From a checkpoint of a small text-conditioned spectrogram diffusion model.
Training: nadamw at rate 0.0012, batches of 256.
Rows from block 4 of the text encoder of a small text-conditioned spectrogram diffusion model, named by matrix and row number. Rows with one number belong to one neuron. Each number is 128 + 24 x the weight over its row's rms, rounded and kept within 0 to 255. All counts start at 0. Numbers have three digits each.
Before each neuron's rows are labels from the 100 texts, of 14848, where the neuron reaches its highest value: "fires on" is the input token at the peak. Only what is clearly more common there than usual is listed. The data: synthetic speech, music and everyday sounds put through simulated rooms and audio effects.
# fc1: MLP up (text_encoder.blocks.4.mlp.fc1.weight, 512x256), inputs 128-191
# fc2: MLP down (text_encoder.blocks.4.mlp.fc2.weight, 256x512, transposed), outputs 128-191

fires on: "sound"
fc1.315:156100138179149127144099125113141117125080160131117173158149097170132178122120113141155175107114148118144152106135105136125170115151102157131134149175104096085102146114120108128110128095150104
fc2.315:174120129121114131149141120160152123116131138132130163093141141130133154150149106107155145174155161130126157118139111160107078124122101130159117133120133117105116143120140106131119137114178113

fires on: "<end>"; "modulation"; "band"
fc1.313:103168125103127151114112150104093099131104141121142136151137144145155152096126154117160144095147145165151099104141129148158105137121113110119136158128119115095086147083161092117102132162091099
fc2.313:142137191100148158072164136096117131135126156136160102107071094153111119176124120111124134092106125117112097123105147168150113132106149140139161110109157109122125171115142126141145095172086116

fires on: "to"
fc1.495:123106130107153116130181121120150124127111111141089166159151154121111181076136121134140111137139162077131175160143148119148114124126097158121105067125112107071161145127151144130140104117135107
fc2.495:143116128091145130138148118130154112135202121141091148117119135136132124085125136132133085144157137131132128164112127109134123138146116132107120093159112107142168091103142097093130106160134124

fires on: "telephone"
fc1.248:160137158124144109119127111118153128100096122195160102098120127120097113110107128127166156097143168149143132098158122120153158109126110097110168099116131142137105123125183095112099108135121118
fc2.248:146135132129164141156115112131183169102077125143112132131083145124090105162130133155160121170156126124128108116112157156183150139109125142097129130119124121127100114119113128146114106103088110

fires on: "reverberation"
fc1.481:137114174146115124135134111107106099139095161133105155113167138123108173097142077115166166114084141135130156104138155165128101133116090132154104170119119139093090167102199126112110142108146127
fc2.481:125131115135123132159098111077136121130110143107133106106133127128097097110127121124165126138146156126137129124145091121126160136147121138100135128124148124132102063100128098118118146134111148

fires on: "to"
fc1.454:136111153107159100100169145102142109135109127146122125116172134121139146100116107123158125123138186096124135154127131094144110118135153100113094092099104115085136139158154134099150084121125113
fc2.454:106141112096119126137148111128149116127178117158079155170096136145128119099120145118154089125150126125160118134116130122146112136146109136104122111166099139146140103113163122093136109158113108

fires on: "band"; "1"; "0"
fc1.343:131132098083103123101126124115121142085093146121160115103137125149134109102110130106137122129139134102119154153123148155166126117179118135114114123118114115088152158118118144124101089106132143
fc2.343:113143119057090138088145147097137120112108132124104088118142108135126157128129150099084105125121148087133128134122136157149139154115164172127153109128118133114077122100133129123136095139142118

fires on: "band"; "<end>"; "ring"; "distortion"
fc1.196:113150128135117121113060180116139109090103152101165135137178115101117134121150126132128135179138146139120141155134158154162157126133126138139097138163122090074095139099127155134122147129093140
fc2.196:114136139112126126126088128154139132101104133159169122098099152133146130125100119106168131130081139135119153163099131169158147094134144103110128130153116136136114119147135124152139146091162102

fires on: "reverberation"
fc1.93:091109154144125115134148135129105110156116115141096149121147130117123170102111061105134186138100178115131148093107153147180118133153090121125136191054131144091070137115179138155119112083132140
fc2.93:119143123145127123149128128102140132139123133136127134129137123115146111106128100131114121135127123123137124151136120123154165137134136132123103147136116149101108026111124117132141122111101133

fires on: "15"; "3"; "6"
fc1.466:099146121093141165103097136103098118137085119124115140073151194118115124080104114132111131140101077111117121148124132152107113097130161118108107133156094106121154155135114137089121155121144152
fc2.466:106106108178095154090115124135077116121114163130107161105114116099114130139089126127121156139094100122100130146113137140099097122160128152143119155129102139203154121115113129125140106141155142

fires on: "15"; "3"
fc1.232:087112117118122141136117109120078126104082137094157130108135128174129135065103153135109139128141103146136168128127152160116136112134129118115119146116151125116157168073131191116132118119136136
fc2.232:114100114127090142126106093132128150118103124129116147112130129128126124141096130132133150144115097092141129145121130141105145112140134190105134171152095121175158148086123171162133099113151141

fires on: "reduction"; ","
fc1.225:105141074125114127104118132121115105109076128102193117106123130127118156107104139147123144090122126170122111176106108153130116138133118131141150146142131134062149146106146130109105139132088107
fc2.225:116084145122100122148113130155092101118141135091109131115067115131146143163132139113132156118121128112105151108134127108136126144132114098122168122132145129145113107129109115135153171156116160

fires on: "ring"; "<end>"; "band"
fc1.103:096139157149139122091118171150123108149075141122140161137137121145093148130091130120114170152124162103101124163118123099151128118155144104095121095090162112110155159129129173118154096118130103
fc2.103:142070129151124108147124114112133098097118142101102120114116178089159122129143108125148101120118152186077138157128152109087124145106108204097107163149167180122144127126125130119090129085127140

fires on: ","
fc1.497:128118133114148127129134103117167143100094132094114112149152131099131166104121153169160113141143194105141186162100134085109121120152089148128127122140145137106120142159150122130101130112120157
fc2.497:081127157114164119093142181141146120176135149123151161145121112135149122121105154125142133139142129098119163132078142119094128136133138099127170113126127122102129111184153116102139183159113151

fires on: "ring"
fc1.99:111132153149154138118133101114122102156084122143108122128167158129153165098144093134102158079113133135132168106111160129093140118130111098139148124130162120059090138098111129130125149099116117
fc2.99:127144109076158141112168141149160116132152155148168106101142140109111143148154156108136102117179161104136127116122108103099096115149135094146148120136104108129117087139175115098126097119116109

fires on: "modulation"
fc1.78:103127114140114126098152116131135117139084115127111138087158164104167162115132119129142117125149180093155128091140140144142094113123141193132153120113164145144121140126083103112124105102122115
fc2.78:114118086185150118132140100160100120090131122107115145120138120065123130187121151105142139159111108144153147119152137138137158162073128143127145144161165093180097109116119112115156137156086124

fires on: "."; "speech"; "3"; "drums"
fc1.145:130123147154111156120091087136116129119077098105106149092160167134103145100136178143139177144140115095108165147201132133127110134122084132141129150125101153113135129125113136117110095152137142
fc2.145:131120127171116119100127168151132079158127119101107136129161097094115143127120085129149123130115126134118124085138143138126123149133086169123166117168131158112138142092130095150146068110138126

fires on: "to"
fc1.139:140097105096147130118171136125125112143117103145114137151146166110110151092126131133170137128169208119148166110136140119172162117107088157124099094146127132079163152135151112117134125115108106
fc2.139:126134120084149133152131127137142081138212117136113172125099149153123126093122128136149066132130124120135136152108113108152117139159128115091096096158109112167173092113148105119127081153115126

fires on: "<end>"
fc1.456:125085091137154142133129169132117103099104156155151102131156128075092125124101150145163113121094148115133124150115117084117165125132133161116130137170132113138148148168141127134131131129138132
fc2.456:144124088168131145137113177138123122129220116111111133115124135116131095155124137152138140131113087141130143152108106127099181127114123149132136133120151151132149089157125121127100118149111133

fires on: "sound"; "4"; "2"
fc1.203:142111128106114115184158120077149100128097113128156125154152151132150153116093117153140138079099166143127128116138149123148159092122080118133133110181132127066124139123108128103130101107109156
fc2.203:201153160053088136121137124162111163131114146128120178153103165130111111158139136102085115140145143136133113124150120166153143159106119120108142076129127102117101106154125117094169118131174128

fires on: "15"; "3"
fc1.383:073113067129112128137129136152135121091087133129113128094154161151119149069095156146109130121126101123132155130139111139129157117120131123134155134136121142128144159106165157099122156132112120
fc2.383:125108128160085125122117114139128135085135156164111134103123111133134131111109108102119147123098108122142141147131125141107126121165123161134154159163102130167166108070142178133143122125162108

fires on: "."; "dropouts"
fc1.118:128110133159116114107117111132141145084086114082127119123167121099108144107107098143148118109118180101141184106146117104147094107134081137140132159111133101127096126142130110124092109107107127
fc2.118:140128109138150113170125117114151123126103123106144131081119111098102141127173098163147112158114136125135107094169084103133107090112143174125130103112142121136133092111118157140097148119110153

fires on: "."; "15"
fc1.109:151151124118109149134116106148083114114055121099094160116147134143116117103130160156137192118110121117125131125171124133124136136120073152135109156146118117102107136106126130118084094155136117
fc2.109:143131166161080126104107170140165126155134090113107128137167112103149125134136098117101145114104154143128108077127152121099145148131081131117148118145143143105113144091128084141149069104138131

fires on: "0"
fc1.141:109173134147126140095068141167175130094108181128156082129141114117094151118122139147175138085139115117143118112104098101183173134116154147099093189137120123126122158147134074148125128116124111
fc2.141:126076152141138124100128172132132143124136141120103146153097160120143134176137143148104128103200150149153162098121101155125128148126119108176131114150103155129121130144150119131129159134115140

fires on: "0"; "1"; "band"
fc1.155:111129076104126099136125142141122116149116150138139163150160140112168209107128102106199165128103156145150148133156160156124071123139097121132129123081089084085089136109148154103107122128115128
fc2.155:127114152103109104123132139157086102112135111152148140155138112153148104143131138113182116111173154153141094131135138169156119122146131173135152110106158131132118117070137106123151133130144131

fires on: "sound"
fc1.221:115103158146132122106107073110111134131119131092146106108153129138169112116108151133133146132122214133144164093164146112178133111124136155141107137081156132087113146087078142119115096116135135
fc2.221:107162155124120135083081059128121141112128099099151120128131120129142118123086135170150141085159151115161130093118114149189144121157138146121147149123168168112098103083139128108120124147146153

fires on: "s"
fc1.159:107096115123098145116124144171167099129119109139165095126167139140092082122086087135146129103111165107121116101164128143194127117122100141100176146121179133115115161147130106127116181125152148
fc2.159:127131120140102168128112131121135128122255141135149139129142121138135135109112106169138135088098123158118122123119099142141140118148125153142142146114163131120116120117120109117074133135123138

fires on: "4"; "6"; "near"; "2"
fc1.95:101102130129117134113136142149128164126106153137143083105138102144111157112138138129148154093136141144129152162135158096136158119132126134150132105146120177127150141123135121120147152099125115
fc2.95:128123114102139115112134146139077131096136157144125135151138088216136153121123120126127123136137101161152100139163145151099131136152164144142117128140097129133133046128137122118157131123100090

fires on: "to"
fc1.322:143121132104141117145147112162109093100126127144087112138159172144118153084150137136169127160203167092144174170117156117134097130089127162088125100146121099115177156140157127115134096102149080
fc2.322:127137120073133126127128124103134108108192132114131137122100129134125164080126139131145097126129141144135117139119103118147116130163120136115110085160081127152172081124161092095111110165140118

fires on: "3"; "15"; "<end>"; "dropouts"
fc1.384:123132081145136130106124128121112143120104137154121120093157164135116137088077145133155129130170132137129114131169138146151110129128127130120137100144178098122146148122165114127126143095132140
fc2.384:132094106150134134132103111159120106081083141097085120140134162121148139109103096122140117153095119121132139152107123129117150141159094177124126209177117117184156128112096162141120161130137119

fires on: "2"; "reduction"; "band"
fc1.222:129107131144139092130166157132134099150109144142101119117141166113089150069137103096136108163129136136126125134109176158160120135131126142132124107116129113092148140140163139150165081077180084
fc2.222:133149118107136139151077127118133121077130123117148160162137092160123086180110160179128134143110108150153136110156119124133100120136166121173135160116150148136115134134090145144116187147060158

fires on: "1"; "band"
fc1.238:120155127094105141129155128111162120096078143144189113091119140114088122084101126108155164150170193128106156123122117134142127113142127155097117113125105109097072156145122101101097140123147151
fc2.238:100155124115045155169181150166153142076115122114133155088162147157128104114108109137143133119148130098083108132123113131135134126123128124128130155143165127119096125132147134108110082142184107

fires on: "2"; "6"; "<end>"; "reversed"
fc1.269:126128131114160124108152116124139116167086167153130102154148112143105130121116127135138163097139187098115177153094136106114146124130080138122127081139177122100132138128101092141113152137094160
fc2.269:138159130136187128135137119144089127120139129137142138109137102131130135130161101146131120095117129178083148092130131095117106123109074119132091120109126134106172130126132138148094121123139106

fires on: "dry"; "near"
fc1.334:154138157082093130101123082135141158224102141114125104134138143117130107178089148122144146108112167118149142165155210103149126122104095140128154101153136131118128145161106123117119114122141123
fc2.334:170128135107072108116132114103129158137126117132170091110141144098141130133134131131126139126114131123129118144146125126155144110129126121111112143155105129116131080165126156142102101093156129

fires on: "reverberation"; "wah"; "chorus"
fc1.483:122151133132131121127135130157097118143071152124094135130169121088127175085126076112162167125100159147124140126109125162151089108143078149133135128110116136101071141118192113113091130126124115
fc2.483:082110124118148132102119113097131122124124146113141138120120101111100103106149113149109131152160084112141089121125103122121133128110132141125103139120133133147111053120097120145140127118074157

fires on: ","; "<end>"; "modulation"; "band"
fc1.33:123131125072137129119140168107137118098091192130179119124117157135133114090092150116176158143131155111159119133133109147177105122124127107126151132083108123098104157139151134104124156126130105
fc2.33:163138147132083140110131157144118117140136128107141156117081082133102107147158144126116135092084131113128130147150139141104100126158135112149073120108123113101129131112191144100134138145116142

fires on: "reverberation"; "distortion"
fc1.356:089173124127122128116124139129159134127095150133098151132142167120135186063125117116157177109116130156150183073130137140127127080095080096144110122158105114086115160109144128100146144119129137
fc2.356:112165141096107116130115123144142138135186125122149117143124144131110127091107158113134108125117137106103123144114132123144090153148148120121125123109140112186162091164128130124156095119157107

fires on: "1"; "0"
fc1.158:136099143089135151162126153131147136120099148154191129101159179076128099109110150149127123119141165135140153105123123154137168121132150148109110137150140104146131167175131109121123139143129098
fc2.158:142110120132130143153115184109139115128215135125107142131131122131106091125150132143119156099106104099149159136114099125122200120119126124113151128121142142136121102142123100120103088159130145

fires on: "speech"
fc1.114:146101137145149120096116113120150104143072146165113111118168165165158120070119113112136160134123151108129131114141129102128105116123112113127103103123159132111144145145136088138143131117125153
fc2.114:085130123116113127114099153136112149143218152103118143126099109132141147112117127153138138117139116142183101112096164155098115124151149148129137120120123178100120085075182094129122115104123121

fires on: "to"
fc1.368:144139118117163074134138132121106103125119127150131149097141167127089130087122164110140124144141161061114173132145148103163134123145123117147108074119159129104187134167155143129163098107141103
fc2.368:129135117068134130115114115127123127100199119128111133119099148144129145083108127105152107120125114127144133132101118107117115142148122149117121118149108106173161069145132091110137111155164123

fires on: "<end>"; "2"; "3"; "4"
fc1.70:140129134146091115125139103133136127138068152137127125137106117088108136098148075131170156125114185113155128128184099095137102093132133152110128129123177090123136139135149084089137128111126123
fc2.70:140118132116151156145116104104140099109183137131093150144079115118141133138108087146112127092124169151165127153148118120089105127162107130107131122111139153146113092106165146113121202143191117

fires on: "2"; "1"; "6"; "<end>"
fc1.480:103116091123121122137167162099144092173086112142159104133130163141085160113119118114099130107105162128119150105121164117102121118111086138149156101132162159120130139129101134156134111141104146
fc2.480:129106105130137102165142132064134150131111102166179113187159120111111119158175125094103103112096127116126140133143129101121123154119118129167152100113118134092125125127152095138143151160076087

fires on: "sound"
fc1.351:123163107095127103116116128124129121091086152127154138154150124095165124110093150121175125098097135123122129161111165122132130155133153176123145106112092120123100139102166090146139131111122125
fc2.351:134101139103065153128150111155143140096134117151117141130110160117135066131124135164166112124144140078144105122114119130161149124103170147114146117163109120133163149143116113128131115151144132

fires on: "3"; "15"; "2"; "6"
fc1.262:108137083082116135154134129114100123119077101150126142107154161174113130049081130143116126144104104139141146115123155169150128095118123112124135152127118149125156165097126184103126113105125136
fc2.262:113094131172098145109111092133142140105116123127105149089135125123131124130096111138141180127116098109143138157122129148098148129149121176118139166156091132164155117074128165138149105116147117

fires on: "."; "3"; "6"; "<end>"
fc1.34:137139061127148135136153102134133115123091142168142097130158166142082159084117123115142103174089111121100162147109147132118107090147135068109135096148120151125155150101149108125131114120081119
fc2.34:091088131163104136126087121115135118089088138126139145119149134102138178139120139108161116127124102136131162145124138117101128138186108122104139141111149146167169124140111155132124132144123115

fires on: "sound"
fc1.374:142136131123130142170106128127127113124058135137146124140144130143094150111139102117129160133138147111143190120121128099150142094142131116157127123154170147109104175129179081110117146147131097
fc2.374:124135100124138142142116107142102156111157151111106072133091117102125110119101144131143129120134106179141124143080110189175128171103131138094096123165119138143153095105137077108121101155165101

fires on: "speech"
fc1.474:124090154125132135132146109075140131143114135137149138096138131140105128107123121121145127125138150128127149105137131132149148105111110101128137131146122150102125159128150123143134128142102127
fc2.474:138116116099173116140123115152142109103134144073144119151145137138116122122149140144126135120170084131127152123112125085132125144121128148166077108120145067134132120138144176139119154126150084

fires on: "2"
fc1.23:117130162071131122141148123148121150130111108091144136122173130117114094129149161141126131125118178091136171152157156098123105111105134151084179119104164117082107155120137123131117142121119127
fc2.23:141135177115201133176117138125136121089154136057151166114159119104122104158111138152110110159116109116125177133117111080059129124113138097121148133125143109097111148097158130124088140139110152

fires on: "15"; "1"; "2"; "3"
fc1.478:086147115167140137115127143164093111116112170160111152121150175159129103135100172131141116104161086139141168170114117125135121161138140158105140103114142157121132168129116080115121108144133134
fc2.478:175110120096116102147144166101125142165142122121170110127123094097149139115144074145126141152107164123109099115103106139096156120145104097157101138158126101116106091109155168126138154106077152

fires on: "15"; "dropouts"; "6"; "<end>"
fc1.234:086135071120124117120095152121127082133102148157142111125138119140137176019110102139150168136137111139107154073114114137141097102161143123131155165179117123111144148100157154137125156063121124
fc2.234:110123112148096132093084147164106112076128171142095125146139151127149106111101092099117111147119103122122171118112128120087097151132136162145154155191134120154131145086142175134159188115124106

fires on: "reduction"; "band"; "bit"; "telephone"
fc1.148:165106131120134105104182143134095139117087110132138096113180114115139123107114153133124143118103134108095174097141164165102114126155143082111143135108137105125133135133154133114113116101126114
fc2.148:178139140176150095132121127112177112129121130165154101101111139126133083112128111135120108157180135162183138146152138176146135114136114106115146126154108117127146136125144128148122113123080100

fires on: "reduction"; "bit"; "3"
fc1.501:160113161159118096158137126109114150116094107107158140112148110118122146102127141146118153108118157132099141118146142146119123137140113150162143144120092148096174144138176118121108106095124136
fc2.501:148150170143095122126120129140159161114127075162150123115115121157122104122175123140129136141128138120160135116129137171121113123129106134113124109088153154110162116172107157146128088135138108

fires on: "4"; "telephone"; "2"
fc1.400:157139109129136110097127122119147120125069136144135128158188104134074129113108104129141154158126171115119131113173147116164137143121098129124153094118182157112135160097107118105127084142085129
fc2.400:107084133122170124169179085141162092085119130151069134124145151129124112155108166088141126158149094125166110125127118122153117145082148145098150146115138087107156119102115102124143109159139085

fires on: "band"; "<end>"; "dropouts"; "reversed"
fc1.433:146132105134160140138151105128130119159059102092134120115134151119127089112137128083191147094122146131135173155146161115187116106140066138125146158139135137088107147132125139144083168107172109
fc2.433:148125156119131127131126150156134150112154151147100113119104153141102196098109115144154114169179113127092145149133144072157114115129137143125173149131109138143147108151117144142116123122051127

fires on: "modulation"; ","
fc1.179:128132105111119144101137110136131102159086130139128125172153135130115140086143091138165114148090183114124179098092131145167138113118111088162122086091106144105100172119127106162130118101107113
fc2.179:105098120149138119130139071153096133130132065093086126131131118103133143146124129161131161114132116153127125139124136144131144100137141145121161126167099123142102161125139115132152133103085117

fires on: "1"; "0"
fc1.406:095165101124117121113140165093142128122092130147142143148160149134112131090079103114115134120129183135125159089138154131123108134089075171182122112129098115090145135101124116126118125129134157
fc2.406:158127070102116130183161130086103163113093135143137104158173137117117052132131130125122097125148106142125116112124139146141155136132154075111130143148125126128123105147125133126114106128139092

fires on: "4"; "speech"; "dropouts"; "<end>"
fc1.214:136111100114123136121147134108117086136084131139105120103142177126100161095128131114141157133148153110135162143122169168108104133119136137152120106133129115124103139100134102137126133120072156
fc2.214:116127077157108145152133145157107156160144118141134106122111141161113093108122140083168131137112107165148122102131132169146130123128128116116123133105114144116146117084149102150164125166101097

fires on: "telephone"; "band"; "echo"
fc1.405:157113122133139122143110153119152148088129116157108137102125151120084151104131123153160144107160149122107173096150112118174141143124115114108099109087169172108103121111142124131115151125150099
fc2.405:121189098147157157137122149093117153126105130125084163098087110111102125158137133122113130129104128082129144115126129114141141121133105086061088128120135139127095153138078152173129101115140110

fires on: "band"; "reduction"; "ring"; "modulation"
fc1.355:074124096156105130125126140121121139124119106104129152138152133139124171110141133114174122121110202141140171166091157162158084129169105118141099144098120116079119148130085196153114097086135153
fc2.355:133121124111131148108105156136109118074165109121095154127122144095190120132138096114140090109158148114123173145111156121167105139158139181134135074140185129154109131131081126142166090122157155

fires on: "modulation"; "band"
fc1.107:150149105136086132125135097133113139106087159126174143147169139114137164141119099132155114107079151144130125143124143125160135116151093154118104106144146123105171158141112132117126147125131109
fc2.107:096122168163115135131101102147092091146125082164100121113136161149161118099131100166162122162132153158147111117123125119125128124137106155121120149115132141135133147141109128124125138119126101

fires on: "2"; "6"; "<end>"
fc1.502:097155134139120135171102152153108157134071124129105165096149114145149153055130120122172147159104132151112147144132127149127162127119085161171114105112096171098101150125133122124110104118137117
fc2.502:097111174122099134144092148115102099103147122101148129136131101137164101094136123146156160115135131159143113054153123163091149134143082168148169113166142151100122131099131133124129090129130108

fires on: "2"; "6"
fc1.408:143114137132095111122079117123101121109109114130148118143159106112167134121162149149148163116148178121128155147118097164152174135139158144111115140142142116093146133155140137122109145108142094
fc2.408:143126173113081127088135139141089172085100142132135099140186129100147113124155169129105163144125133088110174115079105146135131133134176115114119139131174112125139145134166120121142117131167127

fires on: "15"; "3"
fc1.346:164117161149135140126098129138085181134095131104096151101122132112094149115134101129155141093139154116136123159150141134141109107152150097075112102154187126153128140083130155123113101122129121
fc2.346:161081128154116122128144150107112142164110101160116140191125161151142082117113116107095149160163123144116123136110140120159162136114176167077118094115149145170138134164129137164140106085158130

fires on: "6"; "3"; "2"; "15"
fc1.110:130133119159151118149127118140121109134096149104170153127150120158130168124150145142114127117139144156105177144135184138107117139105116125141125089136155163093145152106119120110123140152093181
fc2.110:110106111131170130117137077107121146156146148162154128124149142133108133152167107106117120112136102154119134169138133139089093117134106111131104074127105118107119152097124068102170158151088118

fires on: "band"; "0"
fc1.28:108139146126131096102132148136146130134108145168096118092147157118133154101099108119173157070112147139110142104097176093122117100120101126126107150125138117095124138140096138130122124117124115
fc2.28:114103156112109127103163141139162172150134139183092121110146187120132127112118123108113113138175107129088108123127119136113089139129106152134126160085124140097139134178146141129117140119155106

fires on: "to"
fc1.149:107121120105143123115113140112129120153111131128117126167160171144120199128142085118163119163144183131154152136112137131125101108133122161105116109165124116117142147170157143114132082114095100
fc2.149:121131102111087105129093163133144131129161150149133145159087123133144110129116129121113078085147162162163116150097129101126103127178131146109083093167119111165132091096143127116126118177083137

fires on: "s"
fc1.64:135126144140097127146128128119132094103127131085179098123134127129114102111104138159103135086123188131126087104119117129176130117138115137115141165107188138078096151094121117138122149141152125
fc2.64:113126120143091164139150123106127129130223149109125127143111112131155118105108116180119132102096128142126132127121113100141152116141115129133125129110166147117116107113107134120079126127120128

fires on: "6"; "<end>"; "1"; "0"
fc1.220:122082121136138136143108159122139121135101136119143127143153125139096163096118110131137113077100125150109160113125114085198095133105116151105131118083167129129161140137094154138098126088112152
fc2.220:096075129159180143149178120105107103112151149070111134149111135137112141125135101097096126125091070124115099144129138141099089157157122161107128130116157126156149139100070138123165081124112105

fires on: "."; "chorus"
fc1.136:124149117131109141140107114138135113109102132098125122111155145095094150117128071134109164118094169116144154107110124117148131125127127166111146131119195117115099164108165116135126147126119105
fc2.136:109118133125132122111104140118146105125113132112124124128131118108109125117173108149148077153121126118106125112153092118147120122118132137128114117122118143109111043115101133152113168096096163

fires on: "s"
fc1.98:138107124100115150143107147118137138105078147102150126107163092096124135114131103170108149150127136085132136085137101134099106111135138137127121138160105097111137160143119124142115143127103139
fc2.98:134150101122191105146147106124132143143134170131138151128099122107132178093133128139160093124095114117137092110136111141140049092144127131143128116105093129149149117134102145143113153120121107

fires on: "dry"; "reverberation"; "everyday"
fc1.150:112116129112101113116125114124123098199105157110085111108123149083106182097123091117138155116100141109122126118120182149153119094130090140130151172150117140069077136100132130100132128125152118
fc2.150:109128121127142143117130147133128135151132130108111130133100114105109125121157131113139133119141149113110139129097118141134136139123116143072121110122129124114069049120103100156146151135125164

fires on: "0"; "sound"; "6"
fc1.311:132133128153125117123107164123125127152080135140123126128157121120084174134166094098141168136119131107117125120163172129117104134091121112151145153093117080126102150124098150146152140080118098
fc2.311:128132134123107148141143123146128085110147133124127136163091162159154109069097153144147110089163100151130108157127115153139157120133125145116114078169153168107155114057125100082110130137143120

fires on: "4"; "2"
fc1.440:096110138095135137122134162149085107160086164116151083135144133118107116108119139140124161125113119102127113128134130134122143127114166094117154107140133112142126126118110122091118155164109130
fc2.440:126181174126090132098086113151131115132116173134120125130160138095113105164136128128135100112094155165133131159104142118106112141109158127122111104186138100106086178111131133092140136124170145

fires on: "band"; "wah"; "15"
fc1.270:152088151104184096125099136150126101131084107136122090114139182101102162098127126112134163161110196140100144165111130131136113105110133111128091126140116089083171169150137132122129118102152168
fc2.270:108145142108139153122124139086113112129191097090122140129126080139141126071093081128130121120111100119140132116108125100160138129160108131129110121143098148155106070094138126114123108144165110

fires on: "sound"
fc1.264:143086115124124117131090111114130081133099163133154136153139144131139154120118122155141132142124224122125183123121096132117128113162135152130148129190118116111146133128134129107118132126091128
fc2.264:138121095124093134135119126172104153152129178134132179116121174124141126134120116124144112155114114124121150102109107154136083135134125136131092138111128145105105159121181094132144145124146093

fires on: "reduction"; "bit"
fc1.435:136142148124122092106125102147088150112099136101142147095149096152137151096097124138117130126081140142141169130146149152163082147132096143143163121135193106092127169103148158134103145143135123
fc2.435:101101177167140140115149162122104120108144143113118129126081119159140133145087120136095161111138079129097120123136148139134173160112112103136143149147166115157114126143073125132114158116100137

fires on: "s"
fc1.341:138139086145115132137125120117159141082083146110148109126148099098128150119125100156112147137126190141178182091133110106110075089149140151100128141118178103118132137129136124131089148117108102
fc2.341:134115112130133097135147118122142123117106132125151099101147121082115162120154100133151125142141133110114093102174087119131078066107132148144143128110119111137147062115128146141096124113131145